A small spectrogram enhancement model, trained from scratch.
Model: 1.81M parameters, norm batchnorm.
Training: 40000 steps, batches of 64.
Data: 39062 training examples, 65.5 epochs.
Rows from block 3, named by matrix and row number. Each number is 128 + 24 x the weight over its row's rms, rounded and kept within 0 to 255. All counts start at 0. Numbers have three digits each. After the name is the row's rms in percent of the matrix's.
# conv: 3x3 conv (model.mid.1.conv.weight, 192x192x3x3), inputs 120-143, a 3x3 kernel for each
conv.102 091:113101108138147108127137132121124110113140134148138124144137090141141157117167153090131149156148114136072109174122146105137137132125106174139098153140133110105121165155164073164104129078133123127076145152124127143128144106140130101108113112131154132154145129133109145100170103118155188153106104078128151128156132169133157126103142100116149157145136125069126115118141138146131183125096140130147142109114104126187186122154115139134157083100129106102097124105151121102122110112148127116122160120129076146074167099142183118133140160157167119132051094053119098113137117158107113146162113143118139186187149151071157129158145147144167157108122076148122121
conv.103 091:100155130135121161118134122120130103178144124111168107134135124134097131125133120079122237123173134148111125121140175130139073164136153104142088089164130133117131167124114153157129141120141121116126134145118134104133110102124108136135146138121143099148141146147161121134140101097124143130118119129173160132106141166164131111103124110092131102175101118131132168125119152110137141126098171093121147141148089119111127126126161103109117145128145138151136116117127132094087122154143119168106131138147109105161135151149140133117139122147147136175114107121140178142128094120120112159079084142150156099098173100100082125132127182123115102122143127165154082
conv.104 100:132131129118123114121128135129144127144132142118099102112000100090088126113180141126119102165117148167127153124109116153127140108114115113119097123150121150134103149151127109135108155092131111119122148136159145137139101134139171088127130118147140158130120129139128151121131129136113099109117136134117121105104108081121129118139122111115108121137129150144146122148132154118104117164125148127129131150130125126127139110134099135176170118144141133131141136157133144169128151139147115107107113140130147122122121123099130136146089138140125147136129161143176153136153150140109114130133120110125098105153142133151116126124129134147137131120111143126143134
conv.105 085:163128130106111085157122089139124149050160170166127122128103112141146156117131135100134075151146134137096153109114127169159137126124109123158114143124136163117136107105137152173129144104147124161136144146159087130096109152140120117112147133121143136092118129110127131116177146137101154116126118137087080099095104137152113131136138133107124143129121099123101095120135116133119093135152115088137159129085112143125129096132117134120123070118118118152115089129113142137128116125116070124140104165141113091124151127094136125090137148193110127127107104132099127117136148128132115110188085148067118095117115093102132143123105136122130128131164192146132136
conv.106 087:166161152146123147137152153139153143104128154150150169145110135121124159180174128140145127117144129152119116112104089107113107107106115140144155126128138129160144120139137169161117094156106161145146130132096101114128105106105160137137133129154228184176179153177181188165118128118095117119140094107171154147160136084137145131188090112103132145123134122153148150127128134124108114164155129120121106137117122164169155153155147131166102128126106142106142166108156092083103139137095129128106154127150094101118068097110204141144155115141145145157117155148110123095090103112114136146162117121104127109130151128125150136154130121125147090164151153156158127
conv.107 090:137129110108112143151144139108127112104089100095131132154162159145151129105107129064142083127114086119105128154134116132129153131130153087153131106166115101124098191164167132121112155142150133142131133156135127119098123095105143132116107118111135159167111121107132118122067119070123121108193155179117133158185148147138113148150117139121139122128111129101135105130142118116114142121151104145181136141121136155131126142137157122103128133149085107080127098109118084057146130133128111125139111125107122144119148125141123157134110119122172160134100114095110148107142116125104144096140127114187096162088136074173130113087101098116159178132124091122128109
conv.108 106:122135134141132106150126094144130133157120153094133130095156090124123122101132109117118136101139071103115140126143127168124119144143136142046153145126144142195137148120095079125137182135154120122128141122112113128151150105133185121100082157090133114116125134122107134123154149148145114108104125124151115134138096136086199155113132078124112121118134148111113137129137122119164132154150175152132152114116116121128082109151135132132128114108146113121137122138124137152109153112100136129091108159119113128131149131133135149142101109130086116143123090118129104157139134188140099108133085130085136147137097153134115136143099158100164134120117126140142125
conv.109 093:108098119126131113130134108131089094102124129121112124209178176118118130187102152136113102100097130121146113118143142131105108115141170144100132128109139157137115123132140102156103142073163183143129121140131118098114112100097095082135061139103138148128096113102113109101096081109154116132130110115164130121133119124108127120157143120116134107114152141138169123107130101126095110136151150129137177139161113104152144134173131121114126061133125136158117074139096084127124169134120128100139155158149139108137093103128162149152126143100144157101110142133122136139116121159107105099111096112099057085132125113110145148154146137140127113120078104125082110
conv.110 086:145142126116116113128116104136126132153137162167150148145137122125137113122141132107132115129142123115130145087087068083075055076088070115108109113123116117108141118138119130134135139151163114110119091105096091115110096115126113107135099100129132137128121132132155111122117109104121116118151129122126112142134136152161153164147146140159163133122128095097092082116124091109122093106093112128096121114095112121154135125111109132114105075082083088110086084095099148113110124119134144116122152140132142127119148144137142188204153167172193199183133131116112101114118105131140143151127139131128127129116114115122121120124133129115119145112134137120133142
conv.111 100:094099111123112104127141113137122140130130117124119099133117085131126096090149191157121147123138121149132129160147154105146134077114162120167103130140100115126106064091157083112131113125153114145112124088126163137076155136151152160123165133109092137154133147123136079109093116108151124127096118197160162106108103166114123086179155130129103130105099133155097083132122117143129082176114062109113134106134152151140154156166148161109143114119139153122121155181156122085121160111108122123163135141164136144101128108118151141155150117107133115128156089179136145118141111087148140110113126152156150093112132143146114099103113128137154162117135125177128090
conv.112 081:137142117142110149074126116159121135075134146140116152104143168149152159145143128069103132124122101115095114120117135098095107156121137146131106162114136095082104145144142092143175124077129138138147124134152184160138105144122136140153148136128149131135139142149118127105142136187159147170131162124151158161096137096101060077177149133136107116124123112125150154091128077133099148153150147173139143145123171156134119082135129124103092121119127137137169115171133121132109164154162181101094099120118117095136112131141129122098105126152129134151108146128101134139126119146109098126091212067088095147142130130120092128107103129158119146130140130111102100
conv.113 153:126116125140121112145130118160077121111103147137106125131144120140122116118136136200022153166115120151083141118127106139135099118097130194015092166106115136128123109081145112098143113079145137094151103139119122144138125141154110131126121100138103136107131117131143115118156111133121144112140140115159182112108112144143101128134151105139129139124118146089157153126138128138146143130132163154124131136135123146099150121126094117135131185053107122080131141111101074093174088151127118157113103129117153088110120096115222053156116118121135115118143152114128096150154108129155137120144145131039120169123101123110144126105143128053136115146086127108116143
conv.114 107:084102123125110129114119138106138109116082107130154149103107110116106131137111127067098116139118132127139165116100100132123182118118092108132100119148160117131143142100085145181102154094134067136198149125131115115134217141148129143147108139140129102143139122115109131102079117130145136111085137103190110127122101165116113111129133116144137115123147129099114110108131110107108101191163151147155077110151118179117143099108118141192148181134110138118110151104121119130109122121098172131113131143125142130079099131102110142149122137136105154155181175149130089115134129103149125129122122156111130150138125108125136110131109151113113118141113103144126114
conv.115 116:180095112141136108136108115102085150086134148067121134100138136122110130129135127104127173104135175113107134109138177118115156100116105137123128058100160125158122167110114116148099151140089126121155143096087146123116156175114131151142130149133115138146117139088131143116105126154125131148186137129154107081096105166133145112128149108113123142138123099133127131079143106127112153133163137137138132148103121105141165123130118120116150138117117135104139127165150124129113169133119129172164149111118147116117136146152121103218092107116100114145108106154146125146165113109111145161154097114085168156111141115084182138141122121062167193095146160104152143
conv.116 101:128145127126134146124105140144153147132121130089110142096134112151123111115129137106128141146130075141129101100107138143141143134114151151113132115110134096101136126117126100124147140074139129145147098119120133111119127125101129131077136144077124130131133154112127141152096108083145116115137170172105109131082121119124121116206117117089114144106147140122101137130144101112100114160128138082135109143110107120137069145158148124121119124089084147158073129138088144106139117149112132089125142144126077122133136135093171143070129115140124109162140144102123154131121105126114129131147158126091126116055093106117137137111097111145138114119124148151129083
conv.117 101:131109127115140146110130109152139124137118131153151164109112154155133114126098114071120113099171129115140133130133144135170152163155138118165151130135151125132122089113111103121140157097104104105121140137168128138125111158153182131163116106146098102138124144134131112103143109165148138168099140107150085092138130147108129092095126111131121148161143119090139119120121121143112136095141149108141088119143118189153156077099118145141146111166199142121068131165122146151141125161140166111110069121099148078146093108111149164160113093079142124139124119109084134111143103156117112117130163102116081116150151161126107128127102150124135108133115133165142145
conv.118 085:093099103119157112096141097120126137110121118072122144105102116116130156143126139164100164149112148094082139126121140108138131137102139123072158104109184108119088077113091134135108099089086152104123130137130139097121154169188121140137112137108168110125121135148151143108119116122113133124056101095106128132161126127150083081167131107143119126112151114121098127150138128129108132126136105140118136136163163167173111153107154153169105099100104124110136144110105128119138133113081113132122121161118157109148138120129075117081136113146102135147099117124139149142135123147171168150146113117122174113105099156144139106137149130106183131116134116110135169
conv.119 089:077144146111121120096138130117092141127101075146146135131135131115143113093090120134102126135166138125143119133109065123140120126094108144129156143105126167145129118141154127102128126170135142128123131136167129103113139114115133140125139120158141155129131125138100139123126136137154130124127109105094088108126151133149106157154132129158139144131118132112091106119124137085160149151130121120156144106130124167111133146145116125105074126136120160169147126133153099115172111111132100095111123144127139128130104084111178116141151157132154154123124142111151117138138126148128138117132097154137084074163152149123125136156148132152096102129132116165110127
conv.120 094:077103098187139125115141080122125126137150157077106133121141154142112127154142131153133102114076143147124084099115134129116129143114126120114124139132097133133109179109108147124113132129120120126109102137087138131114125126129105085123153074130124149126117116094111108133051073062183178155129132104090121112093134118095122107133117156134125148118108155119143144152104136117135131134144130129127114098166115180115156096122118162099111164126122143132145149108119112116105112123128101127142169135162137133108149095146146163166141113120105133138130117129109118116088116107126143116171152138182132159162110105088122127143144143153173169115135113140100109
conv.121 102:129144119131138110112130121077121112117150113123107091111095083111118148129107184147114217123095105115124121087130116165104116128134163114115093157133112109098113104139135121120125133209122135131135111153124160128108159120116088118112111136143143124149095129124134169119144124153120145127132105138095138124120123082167142103131131131118143113142132146114105113107141122110121128178180163141145116133146129143090094112158133145090139144071057162110097116144106125115117108092143129172138135105140115108143119154127153191156148075120131100127126138115137113128110161126147157136062177142138087135142119149133125144154133136105140112150134172129117105
conv.122 080:139125123121126142124130108158146162128122150131134100140127161139161094146117147148111097094138102174157133163112130129125095114145156116116121091150167125127117123108083137114103117112144201152140126159114162137102146145139159120158129123111132179143153112127136135151172149146152120161141164120188189219113095109142127138175130133185154150191169101112095110119088122109113141130141139154132143139126151139132135133106127137119125106124117139100123149134127128165117122127132142110140107134112124116086116139132121082115144143132132142135096106105104095124081124110135129099153189167117128123112105110125113110127120116208140180136118147126168145
conv.123 103:126099134129154124141107124119160157145122165151146141107119112104077104129133112076116146117122072101104100146171146128122141128114127172145163144178156134117085192118110050115101119117136113124134132115146136121072193043103110083120128114084142135121146108128123144161116115121105088122086116132075119097095123138128164133124115155131128121158092116136150130116154139132125131125106138093121127123160110112127142118126134100151109139122131136143104120114118138132126115132131126094102149135110114122170118092118143097087085123108119113107133133137124133091127118156142100111135144194161137121134158193111091096129142083157136123140090111141119157
conv.124 077:223121093107154138136168120140116033148092103098151099142139119113123135128119120081148158159125126137127117121124099174133142108149124113166185110173107162131140134152145140139155092138146061035000130065077126047093116102103110125162118123149121114107154144143153113142151122127134135145153123126148129102145147144136131120176152181103133125109123124169150143129128145125110096103091078102149112123098105139150127134159135149134130128120132142099121136109132143136126120117100108113116136142169120118092114139133139076089126106113120139192177139136145152158121128143117123115129122111141117100093126125127124128120127150140098142151157131108107143
conv.125 094:107168115132133157140078117143133096136092083090099153130095136109132111118107116120131113127143128144122118113135140115087128118124105100142137169085126152134142120150113112124125160111125116065074141110106140133127106092112132091093077127087113133147104138124135118120140088097188172158132149159178133202155154114103143098113113103080112138160112091129140091132146117135135152138122136113121118108112087117114125123099140106136129149128142107163108128131112102157108083132145107112132190180159146113120080106124127182125083116147131157122178106151138158105139127152127124159113128185150146122105104097104135063109136119089147116134112123110128081
conv.126 098:192139122156126128157140147100129137151125146129180133137121092173134147105137114119103105108111141115086101112089098134141117129141161127131101153148109172082125135143134100149131159123159110126120106116098133128151099102095107094122123146162148133133156136131157122127163155154147144130112133116108138143105140129147181100103117097105145136138128098126120126132128131121157138104126125119153132157143154145149118137121117152148177073109113113104102145122153121137151113172166140139091107123122107105122134105109144111131120075117153206163115140127129138137115156115130118118148152144168130184124164149143135103098108113120146136115126120130121140
conv.127 132:116123143136132110127141109113115163139128135111125153136143102107121099130145145031155100114115105076127100110114123127127115124151146059113138117131124073104150098100136058134154068145128114121097148119163140144140149061170115122128123129120122155099161130136131133131090158139127136135161098093218126125110132133113139118174120120131135124147141118143148116127125143109155152089172080125079144153131117120157123125139135132140128108085180104125140131102140109181104150155105126132129119066117118141134117134130159101154122123107130114136189164109108130160135101139154104145127137135098145134082136130156127112146111132115172091139118099144113125
conv.128 099:139155205130127103082120153106126123121090144120141148175157122128124089102115113109115042147150090103116118072127079125118096146147095095128096078134128132101139099123132060107112120164123131118101133129137138158098119070100138141065158123031144112145111130124129119137080124108131114116106132148114101129101153158101119166106113140112145111117171137144101139170161107133135133130121119106126108122134133107075118104120109154133130115087068186130137155096136176146170120099157127146170162143167117117116147149115138109107100110087165139132117123111129110112120149111108113129121140106113125089129132130103114109142141163123136145143140117145126068
conv.129 103:134135114120142145125127123119133121158155138138130131116131134129132134128126128149095085121122099109107105174168081184146090185126119125062097102089129129100124131149092131122118120099111137161153136120147132123122189102038130150083188147073120122138116132144120133117137122119136115121120102108108152154126141116100137130159147098146137110124106146121130102118138138142095133148156111131152118140153112114146111120138158129124147113142131132132112162126107088150160136133130078123115150094126128134109135143120131114136136131115130126126135105137134112130151098090110125119140123123140134100148131089114129096134157121180188067162154104137116136
conv.130 098:113118139136135101122137153131121117119130118139121156152216137100080098147154149129123118094124117140118113131117109121130149125100131150112135119108096159110123134134119127120113132116108121133126136131117128131142141109137147101129115131134106109096145100113115120131127136143126118114130115106137138138090121084129148140137110138114129130126118140103117092135150165122134118178119132135153104132149144147162135126142121122161116117139126128138123130141115103158113138129104141120139119136120112131127128133134128106081128130112114117112160152139132156115136143133126132119135124127122110118118114141135135150126134125140107121160122125124123115
conv.131 075:125121151124124139125122111097105116067113113154144130102097121115129131115108118161102220143145126090188163125132115119117144124139148157118175124139118150155153169149072145118115156135134149132133118153182127156130111115143115120097135131151124150104148164103134111158111149122136116166117147114120113185114122101128135130101154120114150119139113138095135113150108116130078095134103200126155151097165160115061179140160149139139118109118107110143135110152123078140125118127103088108140151156143141127107146112102165142187151127121128138093137117178068137097113113109113141164132138092132134122183168141179158151113149183128147101122128118138136160
conv.132 123:117089115159130102137106132112090142070113155155173132144089124142123104153098109124081157064092148097154144112093157136104098137105128056129153165170164151134134102117151135104168150152120159139145143113126122146165121136111119109122095099143165171101158109112147114116109101129151140135058124138149130132173145160139133088153095124137139126128141137127107116154153129169118083138111135104149113169116125131137122171125144122117148147140141107135139102132124136150152124142112102116085186103095131123112147101160113112130149148159113130130124141137114115111119120119133128130102162165112115235151137141152148110145100114107134143091117138103148140
conv.133 097:050091049081139085067126099127134128101114133133121149128112145125127125110145145141089201107139129130091147099107152076115115042062074132110104123088149092093126107121129096126104106130123121131140122140147106155120173161165120124168123106206115121130111124120154137143126105133135143117128152125127140130154110120136118120141125123148103140137144124128144143113135125098108101119151129134121162124106116108123118107126159126138098156117128125104145157074117112123092100114087103097057155116169153121134135131162162109144102121151122121140122145133138103144092133084155112130146132116134140153120114118128129079115116103154153179133144147108159119
conv.134 090:116168101150147140134121121129148148058095031127125121130130115139127113110107102198116146141128142103128114145130144129146109110172170106167154098131122133161109122130173108101116097135148119111100127099095100136152147127145112138136137128121083134120140121145122121129141106121118112133172110125110149110143096081122084157120159168111138137116127145108121102145147148138132138110120068092158123126122138129131110133105170119107088080146118162138146111132152118092104107149137125115104155074167142131131169160146167177143133140130159148148169148108125146127150122150086119149144165173141138117111170153155104110112107145105122124139117120164140163
conv.135 098:110121160100128110099116156141129095184135086145120152138144147136136126128097105133075103114132096130123106106121087124117110145140156132125187155129124153148116135170153158133122125141150139114099161120104104115139089087138135102124091093072137155115162147102089119127124132145097134173135123128103133176158075162096207107157152132159122129114137145148118137134116149146158064158159157099153172137134116127111091106127108129086139191099068161127071138145105164176104130153102148137098136106108115124120128137133140151149136135125126107135115094107110154103121122135122137126115136104097139123082113113132126119116149148139079098123162131130115125
conv.136 110:136066154141152126115112119121143151132142120131120111143111143142129144116105107068102102109125096112104114135151104121113143108100113065130136110086133145129130096137037138163126150142108128149128127173109142113133120000127141141109083136116108156133124151107140136117113148117136146153110137132125140146144122137130158147137117133121133121116132118129108132129150152099126119160136132123131119148134134133032185136094178146117164129137094113111109127125125133145149149140132120134104143128123123138130123158140138069125108145134148102128077131100124152120107111144104120146136148154138113117119137082141112137118151124083137132081109109126151161
conv.137 117:125132120140105133134099134151105087157119140149130135155106082139110136169145131083146127126134109162118174085101159138119136132112132098141144151151089112149127112052123171002144136108101149136130134133163145135116124108143124141139107122143118151131130135101099134113113148110140103157113096132130096152190178059106184106131163105103120151161146121133125132106147143136114108076125179128130118128132088088095142111122127120113122144150114075120098119149144101136140168136129161088133117112139145093115110128137093142116142134128149128131122147130152170077131114133115114146150179117107119124128101131100124111100110135147102098130096170115145138
conv.138 075:161153172145147097123115154156135118141130128103151136131106094115101128082105084122128090168114114118132131117098000095114095111108061125130135154126127114115138105113152140131138152138151144123086106116120128133107119095033138117086142129119168151164132146159125150139111138132126120117116125140141099130107108117084064137145126136126142137092120122130149127113112125143146122115103122126109088137085115139103116121102133140130154077101057144166127109148141150140202130121150093124156127126087120117138160145117150109092112109150148114143114113072147124119100113099148117094106133125116145161131147127135132136148127117108125069116137142120106118
conv.139 103:088096085127095123072130098168134169114155150121104126149161080118155118135173139134092112135121099081116076101120115116168124105124122177095107117135096122114104117126127096118100098132124090136113127110146114127093161116150122148151135120131097097137127105102145125128156125126122115134130113158161166131186080151098157163192137184152113152170115100165122154122150129111115114105074141105154111125114119154143107144129118146149144131132137153114167125138144073113088119135117141132103177086126135149148154127125077080086140109073093085098129101092103163134116089103124123123122128123149154170121164145139132126134128110161139151177146123139143159
conv.140 077:098130183134123133154136153150143129140124093126119114142131119113152115122132087126142060133118071125142079121151024141151069116104044100150097151115125136150123101122129105098111086105138135161122141175128152146117122129056127139096132144026154141132155105152114111118114126156098131118132143140072155084124136091138115101117161152140118151126148138131140139095137135154130173137158107121152119128125107138126144174171175125121098158154142120117125115130104155126137135127126158150221132130097143120139105110114139104135130155137134175111116138082125130097124123122134131132122101143117091126121100126127118131128115114117140128073142123091105096
conv.141 108:107150127090143128130116146130133109159118127126126126137099101138105144143161186105173005125106100151126113162116149122147108156148106162155052134120085115160077112126085104148086139139109129131157146141128125125148087135196098098113115103088123110135133090100123119097170153123129134094151155189130167181131145123140131071142162132132110090124157123129136140137146146187195158109128090113137125130130125154119128101109117157121090106113095121124125114145130118101115176105149122127136107151147111124160119171122115136074117152074102108096123133128133163133091142143127180127141130172140086080135150118118102139142147157177096087131097106120154120
conv.142 102:202186167127125148138121153122115118123137142135127127109088118102099135117103087170149123123122095131104126131131126159132168188168188188156086114141171166203153164127186107092101095121155105110108117137144108118132110178100090145119103119102133140146120106102099106109112120126131124138158161161112125126130134118148154092113153165142143165124123142140124135099129140146139108114130148116121130133122138093109129125133116082083081108125133104124118122113125138156116123139108139150148081100118088085065095103102171142167154144153118096106141133133170139141160153176106113093108108135107110131102093090121094102137156143098128161100121113090109119
conv.143 059:090135109140119104146154103077117096133103120131132129143132127152132131115120129130130113113124138133148162137130098121125144113128135147127122130138152144121126127128130139124106119132129073099077122115116062086067128132143114130112160145123132108115081098107074085052138111123094113117061096111110100098123073124074092066065113120092118111046099138134125138131132139141179132096105092126117122088093089135116131164105139152134140124114091116133122139115145119133133128130128136105165128145121142156141152167182112129118113139128128135149147115117144154143138157127164123138082103115118119116112103138142126148102121094158083121118123133095128121
conv.144 098:168151145128109095121131131160166157094122132146128180157155101114116106136122134092128022153116077123140134110154138118139139148116139158169200144153111107136159139159215137143100120138142156168161138124114136123116142151080165161159135127127177176125098126102122134142084141156117129155124111137115133121127141133123135144150102129129127129142133137125145141123145112131151137126120098167130111117126101134096088103113117123116122072140154133127074140127138125186155137124118145118120089095118100142121129110124026047037120134129154121127165119114097095121152140117114119113135099107156100107171112161097125136145114099127158196129141166135111136
conv.145 079:114132155128144147100107115101102089129158125151130145122137135118138124158111086163164186124139149150113149144105101143106158147156155153129167127123115119152141143142138151160144173126167101122042118134120080092103105121148152141107141163117121120100110126118104120105117131054112110119126113090106113088087119064079068088083118117095102133060142149178116154131136133103106159124137117120134154120152117193097144128130164151143145126106150121162104153133135125140115122104137130144142135120111112140127157107143147127109124134107126144105134109146126097121118151141110137113167138104109115171155135145119131169149142128134091092124174105130127156
conv.146 089:132121117152121136117131126060136165171131080159127099177135088115135121151125131110121180111123150144107115135135150166146114130142150151126143147123139100122128141154118134145119123125128019088190107117119104121143127118132126145114141125128099102141104119108095106162091131153073117175146117142110128121109104098096121134064097163135114119123119134161128130142112101150144124088113166118097129091095127189126112104108187118108138152141149135153133155143134170168154179147147128122132162112104143141114149134103125103129117142099124118107109150168117138125129106128124101117086127140095132114139126133141139138105136153147107136134141127129147123
conv.147 116:100161134126111108099171111109141120141144122100124105124115122155109129144109157130099100127093129155061175157105116126119128104082125151048141122134118125187082125190138134141122116156136127131109117134135134136137092079153171102123134134128179143139154100143142114128157094112141117149136082125135141150128106108110106089119103111124127138122113139147112121114132120135107098191086170139137136128118143120132136125146135146100176126123105108144107128141118115143098126126113130125087146121117134121121152114148127121128127123120127148102120121114117105117127128126110139137126116116156015134173165142134156139143135124140044156126109158154091147
conv.148 111:112125150116146122115110138185153120136108160124144102138139138123125135142109139109141122127104133161140062127129111138156097186113090108143108132118127126129106148125092128131100128131123132154113096137157155149112149146090157123084146113025154158108150112119091124154112115140102125117132113126133130156137151122126132161151151119161131126096124171136128102136112129153096142137128122139115122156137124182104130144124089148138125134172110182169119136144089095123165117127162065120179140108127122143138138114115134093132132108139129109109173135088148118110137106100128152087125111119101105116126127107151120101167128090163110109147126074147108058
conv.149 102:102089116146141111122131134109122132111099123120136125179141075100129146121128136095085121140097113106143120110126165132124135114146166117123089136137147122120142102098182163083141139139131134097116102154096140124103082088142107108108126130125108102119115160091145142109142148166165120144142134144102201138118167124158157130127146099156129113142099108117108118122124160140134129109114175140136146136149138168146077101112105112103135076056054107100155138134170106118098140129150140145159159131140129135141111103130124105151085107102121127139175132120169163159137150124123090119115167098114113111116145138150112103100127109138112121124130112147142080
conv.150 093:124122110101123102134126138124090134181149175079125095101119141135101116123117113159148086154138169122123106193186172150151152155117108145178090093160160130131136091137131156142114122123157153119185126134096100148131122149148106145144135138135126120132122130142156163112139102153087133094154147168089087132137145110111144107161114114140159120131133119120178149114110095107161116111143117130161125123126138100143102109102098139145165135127134117124167153137119138104108096091119123121108106123096130113142095137103132150147147135123110122118123138120110111104162179106130120119099111110113191145149137192117132119111087114122146124133127113135112144
conv.151 088:118134136128137155122130117116106130139141107125115127103107110117181190187109190139114129133125138103082099111094123105083121128112111103171092107129163102135082142117111117146124149104141087118096136142145162129146114178112130130125148101129152113139111137108127129122136144120126116152099128133144117138125107128144115129136144161127138092170142126120127123121112124169123115123122145130120104144131132110102119126135125138125125136128102133110162144088067128120138139134102080077079120156143138144129142125148119109123126131111173149150148140141131175133082109123138159134132115105119116139124163156141124143126147152128131128133136139147164134
conv.152 102:255129085167102143198137074096128136090114165129104168104129138104132138131129137082126153123155138131158117014110142131130126091112152095123128107155131115130109156167115146115117165122119093134139109137156129130132055128174147149153093151179138153123125140124119131112156142117152151128130149114143122122124102126114134116108154121105133141129123103102127119122121121126104128098116151116127133104136137086119140120138110130127131003112141098118175112148148168075094122110132110094067078128141126122156109130147092144135161132128144130126064118158132130139124120143084146131124146125124098125116089151129129106112121138070158127164107156133135135
conv.153 092:125109111107135139092143125169126090124122111108093201102139147116135138107136133144101121141119124129123127142138135135134138147158169143146130137121099105119121157172162142124135134146095228119025104107116122125089130137115144129113139133123159128127125099126155096121165132056120114140126110119124138129125118121140138119177086120120089143158102126116107076115110150107138143147094076099118121138101110066150144191121141143104127119150137132155159122136132140149119144150180186157164104107157133137168102137156122136142146116105144129099145097079096101119092108132125134102127133114124100091176149094144134101146137108151158162142103145152124139
conv.154 111:134153152154149122162137103142139144124115158115117146124128114104123134148127119117060135143102125111078206127097089129101116146119149166120174160091132081151135186162096165089168086091139144136113118135104134153111072137114153081132143098121139132120150115166134128088123109142125132126139093160108107096141126118109142115115137102140158141151111134115110141112132142119120060139149160109109139131120110132111103106138124188107172127098117147126128112153088145104158137133154146156089128139142134107113128136109120124171140138148158132135134133106116119141094124112125130123100115087098170089168141128117159133117138147151113187152135148105159123
conv.155 089:141154162152152117117127147113152161140058079137130118049120074104115125117095106076124115114104110125127125115140150147118126101118133178105104109161104126129147105099128168125135124138165116105135176153082135123167123176144139128130123127181122134153129156114124087132152170147126119144139145155090145113143128102151170131154175163152135109161133097135142144134139113135143112143144060147152130138108143123167130109102131113100151155129180141166154113083100107080133092142119125141122105153145131121146101129146118120132130161137108133126125137113101096113105109124115107103110144095083093142161142109130126096128140131115160158160132098085122134
conv.156 105:109138138122125112103131131122157105121112123112120106160120137126114114131125101134061104120099099121127119128145107128119164102131146081150111130094118105061094092172121097147084151138134106133094138123149111128128152124106160125122104128138129154134121136128145146140164146100110124120162157126077122141123137111100127105119153133129133118149120134125116124135117119126123117140160112118138136129166119142209227141185126103152119160092143109130137113128133126121084104136133126132137152121135139128130137124103143107134099138122103174125092161104119131135150139142128202116189183125095119120125182122124137126137097105134109099092134130121153129
conv.157 098:093088108081098131135143107104148183120155177108119134101129105125092112095043092105101172118160170129129143112145158109141158121089083094128157132133133141118140116091112145106122170119149150105086129110136123129125137172131154153093100097154132113095150128084139121139120108133077101108121119113146104116122103123173120152156140125123112130117080125135134111128120137108150160131123126146133135106098102137131150125136127124120129182174167132143136143172140169131133159117160158145104138179088129118143088154163122118193150153121106148118104128090139101099125122139170136137144128123106125148137139099125126149153129137097130116141128087123097142
conv.158 103:157117083153128116150147124077107135119142087111138093092108140154135144136139127095127157106122175168125133077154145088136129107115120110200134141111124157160135134123151113160130119152103101109133135067071118120133115148139124123104143112145158129155115118099134117131103121139146113144148130139147128176138175114150142131132110108145112130116129104119137088115128072118135101109144078103109113122139145116161195170150122128174160122136081108109112128097123093126106141137143107172184142107148118105135117168117101157181141124199113131128151105127143117116132111083104143136134118131167121140138145154169149129115149152087137126086050105123124138
conv.159 102:127166142148158164114127116106137164136124095135116149111102087122148144128139125140167102169136152136158122097150112134115168090142149138154125105135035102116084108132176103120172110137156145130132152103109110145156126147163149108127114128164145146119135132127098116117118116112092137144135138126137122148071171057130133072125098122116139140135142131125135133186119122108132148077112180131121110129111114104143134140146180127141148139149122119102164125146096145105115121135147103158092126133132114137105140148125125130079105145159114093155122137108129140104066075120117114142149127097124107161162120186104148076152134129159154156118118114116137143
conv.160 094:118117128156149145124133105124109163097130101182173150134145105123147149109116118061122135126111123130096111106161147095115100137129129136171121097086160143150129081084075168124105111141157119131121135120145128164153089136133088106106139128131187139138112123138118133108142150180092073079117119117105122123102132111133110136086109132125133108092152130104088128136127165125138117078139124084133126118118138194119134143149142110148090131155096095093123138113128131125138134156127094133119100107146188170129126136149129110061172177168131115140137126190122102117127147149141140200154134120132151109101096146144111130181147132133091116098140107152110112
conv.161 092:116128115105121102103131119127139145074124148129109096112131112115139155172158125153121124106144136122135144106137151089148133190142116105134118128103109113122118106129102136125087133120179129131119141143117075122191135147111140096151141117144080123131106129121183120116097122111118070099148132090153119075126105122121131141094135116126153170145129148018106152148148146085155154149150125118104131152098129127170132112159152162133106122119129085128161177126102142109092194124124123113086099152137104145135105136178150118089097155128150142152117115129107129116098109120121150116116125112124137145144115149141135106116099131116138096128140155095138143
conv.162 121:127132134110140139129117108107199161182109138129122096139076120092109116167162142112100108158122136133170109149110112142104114090154122120121153118110089140114166174136168102083122126119124136133134099161101172127119158144069123104169140084112165148101104141158094150087138125084083144134112141129114148190141088154166115133145175176156080072035101135126151132099152103106123106171170136155143115145108149154177148107139133141128081085109113148133132105105136101108112109126151094088154121119156144137116131129098193043154122133135119152123152153142122167131129110139146102116085145133155091129111082103121087159128123140139108163153160109154146101
conv.163 102:119137120087117130094118115110091122156137105130124136103163143143125115146170148118127053124089107120109130094113113108124111116135132152103124164115166179102100170079112139110132112135115167142137120134120142132142061099097108116145120131109137150177142125128111138124130131159137125098118120133113082133134140167178140125058166127114134161119145120159166168136114138132114133156125137116162138141136121121145080164143117088140093128111118152145159126126121134123108146120161134092094119160127116150138157131144105086159124091115138124124122139121118126124120136130150177148172125124206128126161167144135118124085109101083126154146132147127142112
conv.164 095:111108104077119133092132099164162162144143090080129127123091125090128077091091077134137161124139134135120127110105144119126180118104129141115135140129126104128114111142074121113109179138200140129132118120118098113114142137139135139180118104118129137124113126123137144111135117114115130132140124133103108085075075099130113142102135109095110128109121101118129122125126131089124096143112128136114128136135111136132130115128133142123159156124139158144112132110085110143141098126128103147102096090083116127095104097107082113119107121111113092088125139131133130141112132129153137128147124123118132148145119127121138112134136145115133111131145154146162175
conv.165 084:078127165142122140118147121127142132108096133148140135129135128118121124142133124129149056119145123155135131072099009132114119128114093133112042112125135103130117139153159172134161132138136129123107115144148151137119144105000133165142133127182117094116121126132122123103136131168132101141134151134156123132124133165168154135074123133125129106165135143132125113153148150158155139141108063117128125133130105133118065164111141159094144133126081141114146134114157160141223134150153134120132111104086109148102132106102124128106127159157170153182104153062129125098117156139105134110115128127105130140108130127132141133134115109128153075164121144124141165